From a checkpoint of a small sound classifier.
Model: 2.85M parameters, depths [2, 4, 2].
Training: muon at rate 0.024, batches of 384, held-out accuracy 93%.
Data: trained on simulated modem signals in the audio band, 78125 training examples, 48.7 epochs.
Rows from block 3, named by matrix and row number. Rows with one number belong to one neuron. Each number is 128 + 24 x the weight over its row's rms, rounded and kept within 0 to 255. All counts start at 0. Numbers have three digits each. After the name is the row's rms in percent of the matrix's.
# gate: MLP gate (model.blocks.3.mlp.gate.weight, 416x160), inputs 80-159
# fc1: MLP up (model.blocks.3.mlp.fc1.weight, 416x160), inputs 80-159
# fc2: MLP down (model.blocks.3.mlp.fc2.weight, 160x416, transposed), outputs 80-159
gate.219 113:133147139138106174114142113138086104156161103108142107142137138137125103085056111131154111099162106172138125088138093133169169145107149111160119155136114105159133109134146145107111147113131084180113160120161151130110134119142128092138135122
fc1.219 114:160107102135096076134114083142184128117156117137130124069135107138157106138137137146074100148098124101137138102100107130156131117202138186144102105108164120115136138141119099122136117174121146150121117125152119124159149125138123113106099108
fc2.219 104:160130086147115143154093149139134132143121135141152109149181165146100164108128132122104142173099120088114117132101150123096134151135089144186173129135124159151106143108168137142116156116117165093112172132125125146128110122139135112136153156
gate.220 085:115147090123115105134108119186122130147124063076109168136163130084134153131113131096153087122133062152119128093123129124121095152095155117104133117127116109137150107134125108082133115133196150138100099163091123108103116147128112114135122150
fc1.220 093:140108150120113093182149136108136134143162187132155072182085165161134159131110138155127117115122143144124105118132123134123120097171166116131124145119147119137143089109100141149126130122110093094129142125171138186160132104185148154134115099
fc2.220 097:110152131128137149153151138145131142097145123125140112159149076062090119124118150125112134127152092133148092101093109158119124091110097124127128149114123089126170144116116117138150173129101149101142151143168125131148094141134211143097155149
gate.221 125:143108103117066097155118117127132083118144144117124121126128155119146119152144122121190136164132134134123133146176120148115129210169145086140124143095132138075115100152132115139151122105115118100126136172122140165148163133147125111128169096
fc1.221 123:153111127131148085159077121117161099120115084142132196148143115135173153135138091133169146126125080066133095097080109130123139155165111140102153158113121137131124154138118128117148130096147090117092133131169142071102163152157103120170141124
fc2.221 127:131125096102106101123140118188133146114136109148112167128137145130093113153140093135127141161138104088163134143124123144119134157112085172126147119154127155145123127113125104125135172101128098113091113065128123101080128135146141169144129134
gate.222 071:155121131102147097153110120152151163126145131160158118111134139141122140131140109164134143149108099132151144120122152139161115088174107113164102152103083086152100181123123077099155129147140176122122112123133120126095148103127109147139116136
fc1.222 068:133142140143121107148120133148147085117109151149095111106134162140103094133121144080124166135149160141178140098143128152083077153123176124100132129107140142131143132117135127088147100118154137095134132105113138111124137158104138097137134143
fc2.222 067:145079132072157081130106109124103130147090150117158116119162096124136140151110117123177123153109141166112122107126176119156126145119121138117077125115079149143105117156124150151148083081115124182148119106123118180101104138120100142149149108
gate.223 117:110100140142144148125113127134183117148083148145127173126142137123145146103106076127124129120113140121105129145130108088118137159149104101109141121142141071148089150115137090124109113188126159123131158174129137121136108136111120065167153096
fc1.223 127:157138136137162131179116173108121144149129087108117133106090101101107090086150116105150123137114155153096151136112092135086130157124147138090138132159134131152146141131173127088119169143089174151193116090142125132181130137120090103148162127
fc2.223 120:106110144122097130064119138133140123181131151137105163127133102172106132144126103104133179127118156100099106099104159140119141131133092155128177124110104167138122123101092128107164123140140152114118120103124149142109128097132124160132152138
gate.224 110:151144150109123115146137109105145117121155143122157100093098150140099089172139107118141133124121089182128126147097127133121111101100094132163113129122134132105140092151104115063068110144091096123105159148134140163129115123128119120124137102
fc1.224 122:103160121131125115120124133142106123138089115096134159177151108166160127139120169113130107109067127139153154157134121122136124120139144094092113122108143141152168127099146138139142111129146105115149109135142145089159146109150133150154138118
fc2.224 118:093163116158143135134158114115094129127135102144115139187104104096125131126120147127152107159094109099118148119111150126142114125127152158094104100115131161139093143139134115067114123191148103125141106152086108103130165141130111120183155114
gate.225 112:144140147138155146155107119116120121113131133109128111153132145162123131101113101121166139123142120088099170133116143105090106105138106137150143081112139148109106139096109137168156142153097094104098148120095130096166191112103108102130129138
fc1.225 112:114157104105141141103122139161118125126118135157132124144138115160097135161096093108123116136114142166087156114144154088127100115131161156155134195125101154102121146088091120131084133122119135138150106090152116099136112106114171103171144123
fc2.225 110:098134123145183104145099131106154159150155155118139142121158122088161096102132151141106144106100155133158156118144110105102145125134129114158154135128123162117142203162168162146135130088133103132121132136174131146134107136135090132123174099
gate.226 112:140110088176136158137170116145114102169146137111120137115124121146112108141149118124099135117134127133170159128155131072166141131133105139165122141100123140149110127115099136104137158147132126140107097099103101125109094108147129151142133115
fc1.226 116:107102138109111158145157127084131109129101119107120161121114107127127103156113136139137124124135143128132139174150127145085140115126146150129143167115167098096141143096153126158135100129135140092136134085108102121112078110081112115162135142
fc2.226 108:132162141137103112111111113166147117097126115150131109087080137176151148137138116111118127170119128164138185191124123103113095117099123119098137160107148142110147107134130166126167164117120155142087090132158132120099157128100122132130114121
gate.227 115:142142138084147108122078125126177118142109149144098119140130105106151117130120176119146141124131096139127127123143119136099170173113168106106124105129126093146132093192143141145139109086076182096142117157126134130115138147128126141095151115
fc1.227 110:140169118127127115133070143107149165115147163174096107123158144096148132141132130162144136158133070141109122116114115119129117191105152129119136099086172108141122104171134127137150145097121139140121120132186127133134143135151146140154149127
fc2.227 108:110120124118129136114116114106156127116167149112120122148158122136144184141106118168109145138086083106136122142121139081098170172100103169113139158143134126100119162142116105118141151130151141124152099151119117080121134088123138111122093131
gate.229 115:134104110151156151129174156100118162138102143113149119118137107170173119126127142175115124150147138134112128115105171123087153141136169177136103151139146103152140099112155117106098147130122127090121138104134155145137144133109086108162178081
fc1.229 124:175130123160135127122161120120109152150092138111100108159115113126146157130059142119094139136103133113097128103140126123130079100106115105161097133140124146118129159124162139133108170161096117136150147125127123095136116101157128111160149091
fc2.229 117:121127112128130090164133163141085125140123127114127146085092154113143147149171117168096127108168141163115140149131135109146071151111083109151060097079136135140094114140130152135151105156157149157159150145140125112120110133170143097132156154
gate.230 117:086086164141149125135114136111105133111144123178086118137126108098158094171129134098124100136143120076108185158129138113128120124121122102134117138162110130111107088133123073125141143091114184119155170095125153147114125107134144137144104124
fc1.230 119:067137084113099095162138117127148124163112115112118121115122174142102156113142126128142113138107072115124134152138098119181162128121155150133116120159109117108099153103120173142148137130128102146148141118106111103085147168106104131161116117
fc2.230 117:141121098117142105114137120118105115137154124150114103133157140150143129083155113132118123165125131135120199155119136111088137106098150140109095097130147139134119167097159121154129103142148124156136078153118126139159151075104127184125149112
gate.231 065:097131089126162137115135098138131122150165203117128151128101065137085121111133105117164116131168114119095143104087120115175146144150159138161133116097105105129138148085132103126125125152130132157106135126115103106099127182159146129098122191
fc1.231 063:120127127132058099110128139125176104068099108159132124115129134124132137116125093075137144110126159154166127097132138129124153127107078167118104139131120154160190147160080134127146138108095139135131115147153135135179108104127123110167115099
fc2.231 070:116176126118111157181185083117120145103109095098132128118182135142128145130112106132120111115113118096108092120102107129134156123123112142167144145095098122063115123139106097114073124096149101157144135153117135147125157162114151123106141129
gate.232 117:130099125122112164098094130097144110133097130154121159162150169079147108133110133122157104117162092176111130108092155126135168131138135119131161158100100114142128131112120086102120117142128164132107123153144128107153092145138150165135138128
fc1.232 106:161108120106118118135119145116157105130104114054078151108144150149105127153130096138146156150152130148180133122126123143136069145118134110122119118129168133104125095151137124153147137155115110110112148092117106148130147115124134165087130128
fc2.232 115:118150143156119114129091122109130149150121122136092138141175155089125135130131123109111106141114121138120125115082152093139126136111149083104111101115145113130161137131169171126137129146135152171158147158103158108162117167144165151135126165
gate.233 119:149111186115175135122171116101106131128152107167122086115139083117097116155131111135108133152122145148133133084165136138100107135146070151121164130113169106137111128137115119059122104140137126118149172131156157156163111102167132110127151142
fc1.233 109:109105182109164106143129109123126080134104136134137135111150104127137108114137107166084102117157115131127157124092111084122107098113118154151127144140128124152143124128107118108119099126103159132135123104149081117119150168127169083140072158
fc2.233 115:107116120107136121111121105109129137131091091112091127162109158162135160103093135103096164113147177111157067092175147126125094111112137179105123148126137141121101103129127131140129165078133165098162181135122146125095145108139123138162137143
gate.234 116:116131138090116121127108125118138156096127135150143113138136165101165133167077129191114086122126115131116094093138128114167138122165132133156159168135126177142161148125163149128132141101128181151146137141151136140115132098128120134160097120
fc1.234 109:102110123117138150161126120147163102142122078108135103155076118159087145126112128151156174132140130103151127144155127141108107131093108153106116169140141144175115099107123129124133124159134136137147108089105120133117134107125103145130152131
fc2.234 100:137114142108127107114123089137150138113120141110111131121154121070072097163151114129131091125106120153120110146115131139106122124124143085133136136140155116148131147136118121110106101139166145126104154106114120073153154133159150108143161125
gate.235 118:097128207130142165124158092119090104161122105130110124091130157083128105162097154134121099138182108111144123123131142121150120099098153143118139155147140073171123124090136119084091104130109128126127182111094109124136131155130115114114139087
fc1.235 112:096103155161097157159094116136154095142119114120132142109116139141162160130151119099130128132139147153127135138143124099135146151120113172100086141139161142122121133116166160160092142061150139138166119109133122127098131131118127178089147112
fc2.235 116:118124099133143121121144153189139124127141126127092109116101085112111116162127115149196102095108134138096107151130135142169109129145104153106119148168154124109129165122140179080140082152179134093167082125126128129137104131119182106147160129
gate.236 110:093140147104087153108124105106111127118155110126118148101157072137163161106122158121158135140191116139148132123103121089093100142142151108103135100144133110086129104130160121127130110130128115133126144163113100112090163104138110158116127131
fc1.236 110:117119130077123154125167093121126108102113142132169123170136128113090113150138142089132114145146098120087121138161107097116059144092119112128127156108129137114109147143135098121140121120189111121183109106144140136133079121155136136150094103
fc2.236 104:143130113123117136127108157158131121091104118121112144111102094121141132157140172075156097106091095123124153135144102118144123084117159129115134144155137131076130106097147137091096147097149143128125151138102160181122156130186116144106128051
gate.237 120:082131115100096136109131109136132129124168145152181164134110160117158126141128112147122131063155147149110094101123135181111162119111109170142129137124119107113083108120133120116135131095092138111173102135121140110080079128105095118139115140
fc1.237 119:091141102125158113118206144151149141135123142080118089078114054088114160120150148120120151131110116138104148111143158119148174092159108087152126079156145138134137132105150123152118094157140145150134156101123108150151137136136108165142126110
fc2.237 113:149111149139120117180116104107172129089090120105120131142091168138136130109127154126129113094134134133125165113044082157129115141095109142104119114122131137122127149170073125117078150162104115109146177114110109134090096125166122136142128125
gate.238 145:107129123150132132104144143125084155105108153134161117140109139146133115131144136143109125163152116151127132126152137133147127118098134161125133110162142150075144150144158155158125092087135104125139176134075115114123137139135092143147117119
fc1.238 136:171119098135114134159086113136177112177159115118108139085174092114183136096069157163111109109140151118146150136081150133121128132131152129116145106079121125165134146123111150121127148122120108135145097110156134137103171139151152130095226132
fc2.238 132:120149149119104179148119149135131159126132133117162110117142111093144133110133100149113107145125104160126119157156101141132082146150139114170105110106149121136098147120094155104153054170138102133120129112116137113111118146148174120123100134
gate.239 109:162136081132124156120140140140134103156147127101135151106142131110121135140143119145146141177123108118117129121130113114197139114167109090183117126173127111106138140126123075151107140109145164145129080118131103148145142095116178151129156182
fc1.239 103:131112135153137111101105174104123120186119181118124156137122127128115132126162135076117132140150150147100105118122128150128160144139118110148146123104131118132142122157084162141108121118110137163187104120141150140126129123155138161128078159
fc2.239 108:098114120122158129135134136109095051143107141115116081169092164115111120170128142145146154108166160123115084093147134147119100074156108143149126110141153150163177087127132123095089125146132116118159126143157099150137125133104117131112092154
gate.240 124:130094128107164101125157157120117118121150147163153145153179167119084166144132178125120121111144107092136145120135173088139112096106081118154117095128117127165101145130060135082113113117120144150119115142131097100123137170135149088139116177
fc1.240 105:128127126150109133171160188127142147171125123123087120118111153137108161110120126114129137155122142103126156126145112114129087148108148122170145106075124107121119109104102168151101150141147163115125099071108104128104150156146130180143102152
fc2.240 114:098084121144146116114142147104131121150130131131148152120145093178099104132145129120097130184117099108138112088126134146093117103164143151091129058188093124111161139111123121113110102139078114108127103184154118112149142122133140162134111120
gate.241 122:174087073101129115145119144152131120115078142128159108152110158101173137112139121119139150145131141095130161125112133104128091088132096120098101130083108138113151136166119123120146134101130117131132136109142081114103121131129168160125140118
fc1.241 124:145068106131166165104142153178124118118122155090134111151131129130140145111132153132131150148165127142094141150120102135144125143092138130102135109097107153095090143135154161126101128143144160085150168130179139121162116154086123122126070089
fc2.241 122:139193133124130130099096143126121130153111146146130112152149116145140113109182107136146142086117107124178185093159125182108096160143083151111132130113119145137080132135185120137125116128126123156113119101118115069153172142158164115157135131
gate.242 125:139147127121164145089129089096145118146106158143142119122114163084094112141186098137129128102112100106109159147117099119165126130175156124139135135146117143132170148116177139121110084115148138144090156101178115128114112132129115159109119078
fc1.242 123:121127164135126132131128111100098122161158125135099152142110161102137113152099105124136134153113139157112119154154150120154156103165152088173112091130118163134159097130134151141114125131111109136125163147144125148128099146141131122166119040
fc2.242 111:120093131152103156184084128121153145140139107079131157134135143122154113143104104106121176130102151105202108143123078144131124124155120150148142135084088136157089099136152119112123126115133100139124136144126107165112135127149145111126107162
gate.243 109:139113183159134113092157159110138124137139130101119102127148146170131144127106182109138099103107177168129090159096116134137125119138153105162129122125128141149084119140144124108154120111113135109114110187170147106115107116133099113126169121
fc1.243 112:183141147167135189133126101119093094110153110150127150163086083160136100130137110142113123135113132145135149109081135112123117150122128097149115122127158090111092118121138112145123115163154123118075142092161098093125147144126131160174160100
fc2.243 107:151142074137147129150131097133126159109134135126081108102147137140129114127142139128163112115132131076150133142141131127175132077136147137151079134126179156097129098127127190122137126094107113121131131152104103145121135132127177124169114169
gate.244 110:097156149142078094119111192140112156095137182126109135115121155105121081129120095152144134122086114109119096122176120135132155160112119094092125134123098168142117128176116086145182135111135078143103095126137144158130145126130095089156129121
fc1.244 115:093122108101119096138147174131084087109171125114158139123160114155118116094140127119127145124126134148128116110117150125107111120121105144126067111134156143145082097083174108135152158128143079095124084140123152126114134109150186104088123147
fc2.244 117:153153147122159138109138195107108114137109107139142149117137109112137081143128149177129083098137103149093168152132109090137094134122141113121148140129096104106101107161142105140120097190156132159147136153128128092124168109137132169094198110